config.toml
model = "sound classifier"
dataset = "simulated modem signals in the audio band"
train_examples = 78125
noise_aug = 0.002
n_mels = 64
hop_length = 160
input = "mfcc"
spec_augment = true
win_length = 400
targets = ["carrier"]
num_classes = 4
arch = "transformer"
norm = "rmsnorm"
norm_position = "pre"
activation = "gelu"
mlp_ratio = 4
head_dim = 32
fused_qkv = true
bias = "all"
qk_norm = false
layer_scale_init = 0.1
parallel_block = false
inner_norm = false
subsampling = 2
layers = 6
width = 256
positions = "rope"
pooling = "mean"
mixing = "cutmix"
label_smoothing = 0.1
loss = "cross_entropy"
init = "kaiming_normal"
residual_init = "scaled_by_depth"
optimizer = "soap"
beta2 = 0.99
lr = 0.0027
beta1 = 0.95
shampoo_beta = 0.99
eps = 1e-08
precondition_frequency = 16
max_precond_dim = 1024
one_sided = false
adamw_lr_other_params = 0.00083
grad_clip = 5.0
magnitude_pruning = 0.5
steps = 18800
batch_size = 256
epochs = 61.6
lr_schedule = "cosine"
final_lr_fraction = 0
warmup_steps = 3760
weight_decay = 0.0
adamw_weight_decay_other_params = 0.01
Rows from block 3 of a small sound classifier, named by matrix and row number. Rows with one number belong to one neuron. Each number is 128 + 24 x the weight over its row's rms, rounded and kept within 0 to 255. All counts start at 0.
Before each neuron's rows are labels from the 100 clips, of 14848, where the neuron reaches its highest value: "strongest on" is what is common among them; "loudest band" is the band of the loudest frequency at the time of the peak. Only what is clearly more common there than usual is listed. The data: simulated modem signals in the audio band.
# fc1: MLP up (model.blocks.3.mlp.fc1.weight, 1024x256), inputs 172-255
# fc2: MLP down (model.blocks.3.mlp.fc2.weight, 256x1024, transposed), outputs 172-255

strongest on: burst
loudest band: 4000 to 8000 Hz
fc1.462 [102 157 128 128 145 128 128 128  95 160 128 128  78 128 107 158 128 128 171 128 128 128 118 128 128 114  99 107 152 128 128 128 178 100 128 189 166 146 128 149 128 124  80 128 127 174 128 120 168 128 102 128  88 128 128 128 128 152 152 102 128 111 128  73 128 198 128 128 186 128 139  92 128 125 168 182 107 102 139 128 128 128 109 128]
fc2.462 [128 101 170 128 128 128  96  85 128 137 128 128 128 128  99  86  70 128 128 128 128 122 128 143 173 129 128 128  99 121 128 112 128 142 173 171 128 128 128 106 128 167 128 106 128 153 103 149  96 124 128 148  86 128 151 103 194 128 128 160  61 128  98 172 128  91 128  98 128 117 145 128  94  78 128  98 128 128 113 128 128 148 115 128]

strongest on: frequency hopping; 800 baud
loudest band: 2000 to 4000 Hz
fc1.642 [128 190 128 128 128 128 157 130 128 128 137 150 128 128 164 128  57 128 140 128 128 128 128 148 128 128 128 128 140 100 172 128 128 128 128 114 128  87 139  63 128 128 112 158 131  87  77 128 128 113 116 128 104  83 128 117 162 128 155 128 104 128  77 110 139 128 128 167 128 181 140  92 152 156 159 128 151 107 128  89 128  78 128 131]
fc2.642 [128 128 128 117 128 128 128 114 128 128 128 128 166 128 127 128 128  72 128 126  82 103 148 128 128 128 126 128  84 128 128 150 128 128 128  88 128 128 128 141  75 128 128 128 129 153 141 128 146 128 128 128 119  95 128 187 128 166 128 128 128 128 154  80 128 128 152 128 128 109 128 111  62 128  90 128 160 117 118 128 140 128 128 122]

strongest on: burst
loudest band: 4000 to 8000 Hz
fc1.292 [128 128 128 128 128 128 128 129 198 128 128  88 128 121 100 128 128 128 128 128  28 128 128 128 128  96  79 181 128 154 128 118 128 128 128  90  99 128 128 128  98 128 128 141 116 189 128 128  81 128 128 128 165  64 128 128 128 128 128 128 128 128 128  83 114 138 148 128 128  82 128 128 128  83 143 128 114 128 128  99 175 128 177 115]
fc2.292 [128 128 128 128  74 155 128 109 105 154 128 127 128 158 150 128 128 112 128 125 173 128 172 108 160 128 128 126 163 128 128 128 187 105 128  99 163 128 169 128 103 128 151 174 119 105 128 125 108 128 187 113  94 121 102 157 152 128 128 128 166 144 103  97 128 147 128 128 128 113 102 128 128 128 128 128 128  91 128 173 128 128  87 171]

strongest on: carrier: 1.5 to 2.5 kHz; strong noise; 800 baud
loudest band: 1000 to 2000 Hz
fc1.94 [128 149 199 120 162 141 128 163 128 128 151 128 128 128  86 156 128 128 128 154 174 112 128 128 128 128 128 128 128 128 128 112 120 128 168 105  97 128  91 152 138  89 128 151 128 108 136  88 128 128 128 128 128 183  83 128 128 128 125 131 131 128 128 128 171 128 128 125 128 101  90 175 160  84 128 153  77 173 128  95 128 103 170 128]
fc2.94 [ 90  90  81 128 110 120 128 133 128 117 128 148 144 128 186 141 128 128 128  92 158 128 128 177 103 128 139 187 128 120 128 128  87  91 159  73  75 121 183  95 128 128  88 128 128 120 128 102 128 128 128 128 105 128 139 156 128 161  96  92 128 128 111 128 169 128 104 128  73  66  84 152 128 128 128 134 128 128  87 134 128 166  78 128]

strongest on: frequency hopping; 8-FSK
loudest band: 2000 to 4000 Hz
fc1.583 [155 128 128 128  56 128 128 146 128 128 128 173 169 140 128 102 128 128 110 128 161  77 128 128 128 128  71 128 128  98 128 150 114  86 147 110  97 128 150 128 136 128 128 128 170 128  78 150 128 116 128 159 106 136 117 103 123 128 128 177 128  99 128 137 197 128 160 136 170 128 128 128 128  94 150 128  78 145 161  80 162 128  69 128]
fc2.583 [128 128 128 128 113 128 128 113 128 113 128 103 100 128 128 128  83 107 128 128 162 128 128 128 128 128 168 128  73 128 128 128 128  89 128 183 153 128  85  78 128 128 128  81 128 128 172 128 128 128 112 109 118 116 128 128 176 143  79 128 109 128 128 128 128 128 157 128 128 122  67  91 128 128 128 128 128 150 128 128 128  80 128 128]

strongest on: carrier: 4.5 to 5.5 kHz
loudest band: 4000 to 8000 Hz
fc1.14 [128 145 107 128 189 128 128 166 128 128 164 154 128 128 128 130 128 128 128 128 128 128 128 154 157 121 128 152 128 128 128 128 128 128 155 128 128 128 128 124 128 135 118 106 107 128 175 128 128  94 134 128  88 151  93 143  79 128 128 126  93 128 128 158 158 203 128 128 128 128 128 161 128 160  56 128 128 128 128 216 145 136 172 177]
fc2.14 [128 196 128 140 128  74 128 128  82 128 128 128 128 167 128 128 128  98 149 128 106 112 128 128 102 128 128 128 128 128 128 154  91 128 128 192 152 106 151  91 199 111 121 128 148 167 152 128  87 128 167 128 128 128 173 128  79 120 147 128 128 123 128 128 128 104 158 163 128 128 162 128 128 100 102 128 128 128 142 128 128 142 109  96]

strongest on: carrier: 4.5 to 5.5 kHz; frequency hopping; 8-FSK
loudest band: 4000 to 8000 Hz
fc1.84 [128 128 191 149 144 128 128 128 128 128 117 113 128 128 141 128  89 128 128 128 128 128 164  92 142 151 128 128 161 128 128 128  80 128 128 128 168  38 148 177  86 128 128 128 128 128 130 128  74 128 128  91 128 128 128  53 128 128 211 178 123 102 140 128 128 128 156 128 128  87 156 128 128 128 151 155 128 128 188 128 128 128  85 130]
fc2.84 [128 128 128 128  88 128 142 128  89  69 128 128 128  69 152  93 128 111 165 139 111 109 144 128 128 139 109  96 128 175 128 128 128  94 217 128 128 129 115 128 153 128  98 128 128  98  90 128 128 100 128 171 123 128 128 128  59 188 116  99 128 128  77 162 128 128 128 128 128  73 128 166  83 160 151 180 101 128 128 117 128 122 128 128]

strongest on: frequency hopping
loudest band: 4000 to 8000 Hz
fc1.487 [128 128 128 177 128 128 128 128 120 100 128 136 104 161 128 137 128 100 178 103 128 128 128 100 160 128 179  72 132  89  98 128 128 128 128 167  61 128 128 203 136 128 128 128 128 115 110 128 128 128 128 128 155 128 128 128 128 128 128 128 111 128 128  83 113 128 128 128 128 143 128 111 102 135 128 106 128  96 128 128 138 128 173 155]
fc2.487 [128 110 128 128 128 128  98 128 133 112 101 180  38  46 128 146  81 128 128 128 209 128  68 108 170 128 110 128 128 128 101 128 128 173 128 137 144 128 123  79 128  76 154 140 158 126 110 128 179 128 128 156 128 128 114 128 128 128 128 128 128 128 169 128 128 128 117 104 128 128 154 128 128  81 107 128 141 128 128 128  95 146 128 128]

strongest on: strong noise; carrier: 3.5 to 4.5 kHz
loudest band: 4000 to 8000 Hz
fc1.289 [148 102 128 189  99 128 128 100 163 128 128 110 128 128 128 128 128 128  91 128  59 168 107 128 128 128 123 108 128 184 128 123 128 128 128 150 134 128 128 171 149 128  99 128 133 117 153 128 128 135 103 174 128 190 128 122 128 151 128 163 108 117 124 128 123 144 128 128 169 128 167 128 128  97  85 128 128 135  83 113 128 128 128 128]
fc2.289 [128 151 128 128 141 128 128 128 128 128 128 128  96 187 120 128 128 105 128 168 128 121 128 128 128 115 128 128 167 148 128 104 122 128 104 158 112 122 128 128 128 150  88 146 166 128  86 128 128 164 128 149 128 140 126 172 128 128 155 128  81 106 128 128  98 128 102 147 152 128 128 106 128 128 112 128 128 128 128 105 139 128 128  83]

strongest on: burst
loudest band: 4000 to 8000 Hz
fc1.569 [ 77 128 128 128 128 128 179  98 111 144  85  72 128 108  95 128 140 128 128 128  91 128 128 128 165 101 102 128 130 106 128  88 164 128 190 128 164  75 128  87 128 128 128 128 147  98 128 151 162 162 128 118 128 139 151  66 128 128 128 128 128 123 128 128 128 128 141 128 177  69 118 128 128 128 128 128 109 128  64  83 145  41 128 128]
fc2.569 [ 82 128 128 128 128 128  50 183  71  86 128 128 128  92 128 128 110 128 200 188 168 128 168 128  99 128 128 128  94 128 128  74 180 128 152 128  67 153 128 128 123 128 109 120 128 159 128 128 117 152 110 128 128 128 100  96 128 128 128 128 128 128 128 156 128 153 150 183 116 128 128 162 132 128 128 128  83 104 128 128 128 128 119 106]

strongest on: frequency hopping; carrier: 2.5 to 3.5 kHz
loudest band: 2000 to 4000 Hz
fc1.287 [109 152 128 128  76 128 128 128 128 128 140 128 128 144 127 108 128 154 128 119 152  86 128 128 128 128  64 128 128 105 128 114  84 128 128 107 128 128 113  98 128 170 128 128 169 128  76 181 206 167  67 128 128 110 107 128 128 104  83  81 128 128 124 102 128 128 128 115 128 128 166 128 128 160 128 128 124 128 149 165 120 104 128  75]
fc2.287 [106 128 128 128 128 128 117  81 155 166 103 134 128 128 128  47 128 105 128  44 128 160 160 112 119 151 128 134 128 101 128 128 128 210 129 152  66 128 100  71 128 165 128 128 128 145 128 125 133 128 125 128 113 161 158 128 128 128  74 128 128 128 187 128 110  78 202 162 182 128  76 116 184 161 141 128 142 128 128 128 128  88 128 111]

strongest on: carrier: 3.5 to 4.5 kHz; 800 baud; OFDM
loudest band: 4000 to 8000 Hz
fc1.363 [102 213  87 101 128 128 128 139 128  94 137 128  72 118 189 128 178 148 147 128 128 128 189 128 128 128 128 128 105 113 128 118 128  56 128 105 128 128 128 104 128 109 126  83 100 116 163 146  85 104 152 149 128 115 128 128 159 128  79 128 139 154 176 128 128 106 128 109 128 109 105 172 153 128 163 163 128 128 107 128  95  94 140 128]
fc2.363 [172 128 103 157  94 128 128 132 141 142 132 102  89 176 104 128 106 108 128 117 128 128 128 128 148 177 128 107  90 127 128 142 128 175  79 128 110 128 147 113 110 107 147 186 161 128  82 117 128 128 145 128  79 114 128  85 128 128 128 117 144 157 124 128 121 128 128 115 178 128 128  85 128 128 109 128 111 103 128 128 128 143 148 119]

strongest on: carrier: 4.5 to 5.5 kHz; frequency hopping
loudest band: 4000 to 8000 Hz
fc1.574 [128 128 128  94 128 150 117 156 128 128 177  88  91 128 128 120 149 128 160 128 154 119 128 178 105 128 128 128 140 102 128 136 128 119 128  80  93 103 128 102 101 128 128 111 128 128 128 103 128 128 158 128 161 172  84 148 128 128 124 128 128 153  97 128 202  73 115 192  72 163 121 128 135 128 128 128 128 128 128  85 100 128  93 128]
fc2.574 [162 128 128  90 110 155  43 128 128 102  63 168 128 114 128 128 153 107 128 128  98 147 142 128 128  91 128 125 128 128 128 128 128 128 128  93 128  97 128 128 105 128 128 128  60 128  86 121 182 128 128 128 101 128 128 128 106 128 128 128 140 102 179 120 108 128 128 122 128 128 128 150 128 128 128 128 126 124 128 128 101 128 129  88]

strongest on: frequency hopping
loudest band: 2000 to 4000 Hz
fc1.290 [ 99 128 128 128 158  64  98 128 128 128 130 128 128 174  77 128 128 216  85 128 128 128 128 128 118 116  89 128 145 128 161 128 154 107 170 155 128 164 100 151 128 117  76 128 128 128 176  83 128 128  84 100 128 128 128 128 128 128 123 114 128 128 130  97 128 109  68 128 128 128 128 128  66 116 128 128 128 128 147 105 128 105 128 128]
fc2.290 [128  97 128 164 128 128 128 109 120 162 128 128 128 111 128 128 128 128 128 128  68 128 128 170 166 174 180  92 128 128 128 128 128 128 128 128 128 128 148 104 105 128 105 214 128 128 128 128 140 167 149 128 128 128 119 154 115 128 128 113 128 137 128 128 104 142 114 152 128 128 184  97 128  82 128 128 128 128 169 128 109 173  93 110]

strongest on: carrier: 3.5 to 4.5 kHz; 800 baud; OFDM
loudest band: 4000 to 8000 Hz
fc1.152 [167 108  96 128 128 128 128 126 128 121  56 128  78 128 128 128 117 128 139 128 154 128 165 128 128 162 135 108 128 128 145  95 128 168  80 131 162 128 106 128 158 128  81  84 151 128 140 128 128 109 128 143 104 104 175 167 128 128  55 167 128 128 128 113 128 108 163 128 182 128 105  79 128  82  90  90  98 128 128 128 128 128 138 128]
fc2.152 [ 79 128 172 128 175 105 128 128  75 151 128 128 152 153 162 163 128 113 140 128 128 144 128 128 128 128 128 128  51 105  98 138 192 128 145 145 128 128 118  99 100 136 128 107 128 128 141 128 176 178 128 128 128 128 128 138 128  81 128  54 128 128 167 128 170 128 150 114 146 128 128 138 128 137 129 171 139 128 159  87  76 176  85 148]

strongest on: carrier: 2.5 to 3.5 kHz; burst; strong noise
loudest band: 2000 to 4000 Hz
fc1.488 [171  60 104 172 148 128 128 128 137 107 128 128 128 128 143  86 128 152 128 147  96 128  83 107 128 123 128 115 128  87 128 128 192 141 158 128 128 128 144 128 128 128 128 128 147 202 163  94 128 119 105 128 128 128 120 153 128  93 179 128 128 128 148 111 128 128 107  78 128  82 128  94 100  69 128 129 150 154 148 129 146 128 128 128]
fc2.488 [128 144 128  48 128 145 181 128 128 106 128 128 128 149  98  82 128 128 148 128 169 128 128 152 128 161 128 128 118 128 128 128 128 128  71 128 171 143 181 115 109 225 128 128 128  51 128 128 124 128 147 128 146 128 128 128 128 165 128 128 128  91 128 158 167 128  59 128 128 128 128 161 128 128 128  85 128 128 128  99 105 128 185 128]

strongest on: burst; carrier: 3.5 to 4.5 kHz
loudest band: 4000 to 8000 Hz
fc1.551 [ 94 105 128 175 109 128  90 128 128 128 128  83 128 139 128  74 128 136 183 111 126 163 128 128 113 128 181 102 128 128 110 128 138 128 107  75 128 155 140 128 128 128 128 128 128 154 128 161 128  71 128 189 169 128 122 156 128 144 106 128 128 128 100 128 172 152 128 128 128 155  87 169 128 158 128  84 128 133 128 104 128  93 143 128]
fc2.551 [128 140  72 128  87 128 128 128  84 128 126 163 148 113 165 210 117 124 112 128 146 162 164 128 128 128 112 128 128 164 128 128 128  96 117 106 168 117 151 110 128 128 165 113 156 128 128 128 128 128 170 162 128 128 128 128 128  86 128  66  75 128 128 128 123 121 194 128 159 152 128  84  95 128 128 128 113 128 117 128 128 128 103 103]

strongest on: 800 baud; OFDM; frequency hopping
loudest band: 2000 to 4000 Hz
fc1.516 [120 128 114 128 164  88 163 128 163 128 128  86  76 128 128  94  93 185 128 128 128 128 131 138 128 114 128  87 128 213 128  93 128 179 128 105 128 181 128 128 128 139 128 128 186 183 113  83 128 128  67 128 128 128  88 189 128 128  96 128  95 128  93 128 128 148 207 128 105 128 128  98 109 128  72 166 128 128 152  80 128  93 155 128]
fc2.516 [128 104 153 184  83 191 192 128 128 128 100 128  91 128  71 144 156 128 128 104 128 128 128 128 128 128 128 128 128  92 128 144 128 194 140 128 128 128 128 128 107 170  96 146 104 128  81 132 105 141 128 170 128 128 161 128 171  88 164 128 157 128 169 175 125 173 141  96 128 128 128 119 128 128 128 128 128 128 128 128 128 132 128 128]

strongest on: strong noise; carrier: 2.5 to 3.5 kHz
loudest band: 2000 to 4000 Hz
fc1.651 [128  98  85 169 141 111 128 128 128 128 128 128 128 128  70 128 109 153 128 128 128 128 128 151 128 128 128  74 128  93  96 128 118  91 152 149  68 128 135 128 128  94  67 128 148 128 159  88 128 128 128 128  73 108 128  90 129 114 128 128 128 128 145 128 144 113 116  74 128 128 128 128 128  99 142 128 128  80 128 102  86 128 140 109]
fc2.651 [161 128 116 128 128 148  95  95 128 166 116 128 149 124 128 128 105  90 128 149 195 128 168  96 128 128 128 125 128 128 162  93 128 128 128 128 175 174  84 128 128 128 168 128 128  80 128 128 155 135 128 128 100 109 128 128 128 128 128 128 128 174 128 128 151 163 128 128  87 128 181 128 128 117 128 128 128 189  84 135 148 128  61 128]

strongest on: carrier: 2.5 to 3.5 kHz; OFDM
loudest band: 2000 to 4000 Hz
fc1.288 [162 102 128 128 128 128 102 141 128  98 128  84 128 168 128  74 164 128 169 165 128 128 128 128 128 128 128 128 128 157  95 191  89 185 128 154 128 128 188 102 128 128 128 128 128 128 128 122 141 128 128 160 108 175 128 148 138  97 128  79 128 155 128 168 128 108 128 128 128 103  99 128 128 128 128 159 128 106 184 145 147 128 128 144]
fc2.288 [103 143  91 128  88 128 128 128  89 118 111 128 128 128 128 133 158 128 128 128 109 128 128 144 156 116 128 172 138 110 128 128 134  97 167 128 160 128 128 140 128 172 128  82  66 128 128 128 128 128 128 191 128 137 128 128 169 145 107 128  99 128 116 137 128 176 149 128 119 154 168 128 128 128 130  96 148 176  90  95 128 128 128 128]

strongest on: carrier: 3.5 to 4.5 kHz; frequency hopping; 8-FSK
loudest band: 4000 to 8000 Hz
fc1.338 [128 128 128 183 128 173  86  93 158 128 128 113 128 128 128 189 128 100 128 128 128 171 128 144 120 128 128 131 128 104 157 128 128 128 151 123 128 128 128 172 128 128 128 135 175 128 128 128  92 153 128 128 145 128 128 128 122 163 113 186 128 128 128 128 148 128  91 128 128 123 128 128  73 150  64 153 128  99 128 131 101  61 128 128]
fc2.338 [128 188 128  84 165 152 128 128 128 128 144 128  95 133 171 173 117 128 128 109 110 128 128 128 128 136  93 128 128 161  81 128 128 128  77 150 152 126 128 128 118 167 176 128 109 128  75 120 128 119 162 115 128 128 128 128 147 128 175 128 128 128 156 128 128  89 110  99 128  99 106  96 128  66 168 128 106 128 151  63 128 154 169  58]

strongest on: strong noise; frequency hopping
loudest band: 4000 to 8000 Hz
fc1.746 [ 94 128 171 128 128 128 128 160 128 154 114  97 128 128  98 120 128 128 128  89 175 128 128 134 128 128 128 106 162 162 128 188 144 142 101 196 187 128 158 128 128 125 113 106 138 128 132 128 100 128 100 128  94 128 128 128 139 125 128 128 163 128 117 128 128  65 114 128 128 128 113 141 128 128 128  75 128 129 128 120 128 128 128 128]
fc2.746 [156 116 128 128 128  84 128 113 150 128 128 198 128  48 117 146 128 128 128 123 128 130  91 128 128 130 128 128 128 160 128 128 128  85 128 111 128 143 112 168 128 128 116 128 128 128 157 128 128 128 136 105 106 128 116 128 128 128 155 105  95 110 128 128 128 128  97 144 128 106 111 105 128 152 128 135 128 128 130  60 128 128 128 149]

strongest on: frequency hopping; carrier: 2.5 to 3.5 kHz
loudest band: 1000 to 2000 Hz
fc1.703 [128 128 128 118  83 171 128 177 128 162 149 115  83 111 155 135 128 128  96  88 196 128 103 104 128 128 169 148 109 128 128 128 144 128 123  91 128  78 113  96 206 128 128 128 171 143 113 128 128 149  77 149 128 128 128 128 128 151 140 128 150 128 107 128 112 128 170 120 142 162 116 163 128 142 128 170 128 159 128 128 128 128 153 128]
fc2.703 [160 128 128 128 128 175 128  78 101  97 105 115 128 128 174 128 128 141 128 148 128 128 128 154 149  91 128 114 195  95 128 158 146 113 131 168 121 110 143 128 128 156 128 171  89 154 176  81 128 128 193 116 148 153 128 128 128 172 103 128 128  77 102 140 101 128 102  80  89  84 149 128  97 169 145  84 128 102 128 128 106 128 128 123]

strongest on: 800 baud; frequency hopping
loudest band: 2000 to 4000 Hz
fc1.299 [128 128 128 128 128 101 128  96  73 128 194 100 188 151 160 171 128 128 171 111 164 128 128 128 119  80  77 128 209 108  85 128 128 121  95 130 114  76 128 128 128 145 128 121 177 140  67 128  88 128 128 128 160 169 128  92 128 128 128 128  96 128 128 128  73 128 128 128 152 150 128 104 128 165 128 128 170 128 128 112 128 108 137 162]
fc2.299 [128 160 128 105 107 128 128 187 182 128 128  84 128 167 128 128 128 128  80 128 128  78 154  93 128 128 128 107  71 196 177 175 128 128 128 119 144 159 128 113 128 122  92 166 150 163 157 128 128 128 104 148 128 128 107  96 128 106 128 128 128 152 177 128 142 128 128 128 143 128 162 128 100 142 128 128  83 163 128 158 117  79 107 128]

strongest on: carrier: 1.5 to 2.5 kHz; 800 baud; OFDM; modulation: frequency hopping
loudest band: 2000 to 4000 Hz
fc1.620 [150 128 179 128 128 128 185  82 128 139 128 128 128 128 128 128 157 128 128 128 128 107 128 128 128 169 120  92 156 128 132 128 128 128 104 154 145 128 128 138 100 128 128 144 128 106 149  89  78 149 128 177 103 128 178 175 128 133 101 148 128  78 128 128 151 128 101 145  95 110  98 159 128 128 128  93  87 104 128 128 128 115 128 128]
fc2.620 [144 160 187 128 128 128 128 102 128 146 128 128 128  52 128  89  64 162 128 159 128 128  80 128 109 128 100 128 108 128 128 128 128 128 104 160 128 128 101 128  97 146  76  77 128 167 128 128 128 128 108 104 119 128 128 102 128 128 170 160 128 116 136 128 128 166 128 100 128  74 128 128 101 128 128 183  95 142 128 128  78 128  95 178]

strongest on: 800 baud; carrier: 3.5 to 4.5 kHz; frequency hopping
loudest band: 4000 to 8000 Hz
fc1.406 [128 128 158  77 112 181 128 128 163 128 131 128 108 128 128 128 128 128 128 114 128 113 111 128 133 128 128 128 128 128 187 167 128  94 128 157 168 128 155 128 112  87 149 128 147 128 103 128 128 128 128 115 134  94 128 128  70 128 111 128  99 128  67 128 128 128 172 180 171 128 128 155 119 113 149 141 104 128 168  92 133 108  94 111]
fc2.406 [150 128 128 109 182  95  92 138 128 118 149 108 122 128  89 147  99 114  69 128 128 133 128  60 128 151 128 128 128 128 156  74  62 120 128 210 173 147  97 128 166 127 128 153 188 128 146 132 128 128 128  87 128 106 191  94  97 148 128 104 128 128 128 112 126 128 128 128  98 141 128 164 108 175 128 128 128 146  65 177 128 134 128 128]

strongest on: carrier: 4.5 to 5.5 kHz
loudest band: 4000 to 8000 Hz
fc1.629 [128 128 104  97 128  83 138 128 128 128 128 172 128  76 134 128 128 128 160 128 163 104 128 128 116 105  95  93 128 128 159 128 128 120 103  82 125  98 128 128 124 154  64  39  81 128 175  87 128 117  83 128 177 128 128 128 128 128 133 128  97 187 149 128 128 128 128 128 145  99 114 162 145 101 153  98 128 128 128 114 153 128 128 156]
fc2.629 [154 128 184 125 140  76 128 181 152 128 128 128 128 128  99 128  73 195 128  99 128 112 128 168 128 128 128 128 208 128 128 128 115 128 128 128 108  98  84 128 128  82 128 128 167 128 172 110 162 128 128 128 105  91 128 117 128  80 188 163 105 128 128 130 161 128 128 128 128 128 153 105 128 128 128 128 128  92 140 128  94 157 110 128]

strongest on: carrier: 3.5 to 4.5 kHz; frequency hopping
loudest band: 2000 to 4000 Hz
fc1.171 [166 128 128 128  93 128 128 128  88 145 105  92 197 128 128 168 171 128 128 100 128 155  96 115 108 107 128 159 128 128 123  99 148 128 128 128  98 128 128 128 128 128 152 128 128 109 117 105 128 128 128 128  91 128 128 100 128 103  90  88 128 109 160 158 128 128 128 156 183 137 128 128 128 128 128 128  82 128 135 137 195 156 111 128]
fc2.171 [104  75 128 145  89 128 176 128 128 128 103 128 128 167  80 128 128  66 128 128 154 128 157 128 112 113 131  82 128 128 102  69 128 128  70 128 128 128 172 128 171 162 116 128 158 128 128 105 147 128 102 128 128 117  97 128 128 128 128 128 128 111 145 140 128 128 156 128 128 132 172 128 128 128 130  79 154 106 128 113 128 177 128 128]

strongest on: carrier: 3.5 to 4.5 kHz; 800 baud; OFDM
loudest band: 4000 to 8000 Hz
fc1.552 [169 167  99  71 128 167 151 134 128 128 128  82 129 175 128 128 128 128 128 128 128 128 128 128 128 140  75 128 128 128  74 121 128 106 128 128 155 144 151 176 128 134  98  47 128 128  88  88 165 128 131 128 128 125 128 128 128 128 128  96 128 129 128 195 151 128 102 128 145 108 128 156 128 157 165 128 104 103 128 158 144 128 188 128]
fc2.552 [161  92 164 128 152 119 139 128  94  85 128 128 120 128 157 128 128  98 128 128 102 159 128 128 114  89 128 128 128 128  86 127 128 148 162 126 128 128  81 128 196 128  78 185 126 172 187 128 128 128 128 140 128 128 104 103 161 159 114 168 120  99 128 128  94 178 128 146 128 128 128 128 154  86  87  93 128 115 188 128 159 128 128 166]

strongest on: carrier: 4.5 to 5.5 kHz; frequency hopping
loudest band: 4000 to 8000 Hz
fc1.154 [128 156 128 128 128 127 128 128 176 142 163 179 128  94 147 128 128 128 143 128 157 128  85 155 128 128 128 128  90  79 145 128 128 146 128 128 128 128 128 128  91 108 128 128 139 128 128 108 128 213 128 128 105 122 126 128  62 128 164 128 128  98 161 107 128 128 214 128 101 128 128 160 128 132  81 128 128 128  87 128 128 172  95 115]
fc2.154 [162 115 141 114 178 128  68  95 131 128 122 146 128 128 112 128 165 128 128  99 128 122 128 128 143 146 128 128 128 128 111 169  84  69 158 128 102 121 128 128 128 128 148 146  74 128 147 128 128 108 141  86 128 128 128 128 124 105 132 128 108 128  68 166  99 128  92 176 143 128 128 128 128 171 197 183 105 128 164 128 128 108 128 160]

strongest on: frequency hopping; OFDM
loudest band: 2000 to 4000 Hz
fc1.524 [103  76  79 128 148  82  94 128 109 150 167 100 164 128 148 152 142 138  90 143 165 172 101  89 128 128 169  86  91 128 124 128 174 128 128 128  97 128 128 128 128 128 128 103 143 134 128 128 128 128 128 179 128 128 128 128  96 128 164 159 135 128 128 170 149 128 174 128 128 128 155 125  94 128 167 141 109 128 128 128 109 128 128 178]
fc2.524 [141 128 151 128 115 128 142 124 128 186 100 128 111 128 162 165 195 128  94  95 128 128 100 128 151 128 162 128 128 128 128 128  63 128 128 145 128 128 155 128 128 128 187 152 128 128 128 113 128 128 128 128 136 128 128 150 128 128 128 128  75 163 157 171 128 128 160 125 104 128 128 128 128 117 128 128 144 128  97 151  69 128 128  92]

strongest on: carrier: 3.5 to 4.5 kHz; strong noise
loudest band: 4000 to 8000 Hz
fc1.568 [128 128 128  97 128 128 128 128 166 134 128  51 145 128 128 128 110 158 128 147 159 147 144 170 123 128  55 131 153  71 128 163 128 128 128 128 128 128 128 118 128 108 145 128 110 128 128 128 113  98 114 128 128 128 128  97 212  98 128 118 128 128 128  81 128 128 128 128 124 128 147 128 128 128 128  89 128  86 162 107 110  95 138 128]
fc2.568 [118 138 126 193  92 128 128 164 128 128 169 172 103 128 116 128 149 154 143  80 168 128 149 128 128 131 128 128 128 157 114 151 101  90 128 110 128 151 128 157 128 164  88 174 128 152 131 136 156 120 175 128 168 157 128 128  71 128 120 128 128  95 130 128 187 128 128 128 128 120  79 137 128 128 128 156 114  76 128 101 131 128 139 128]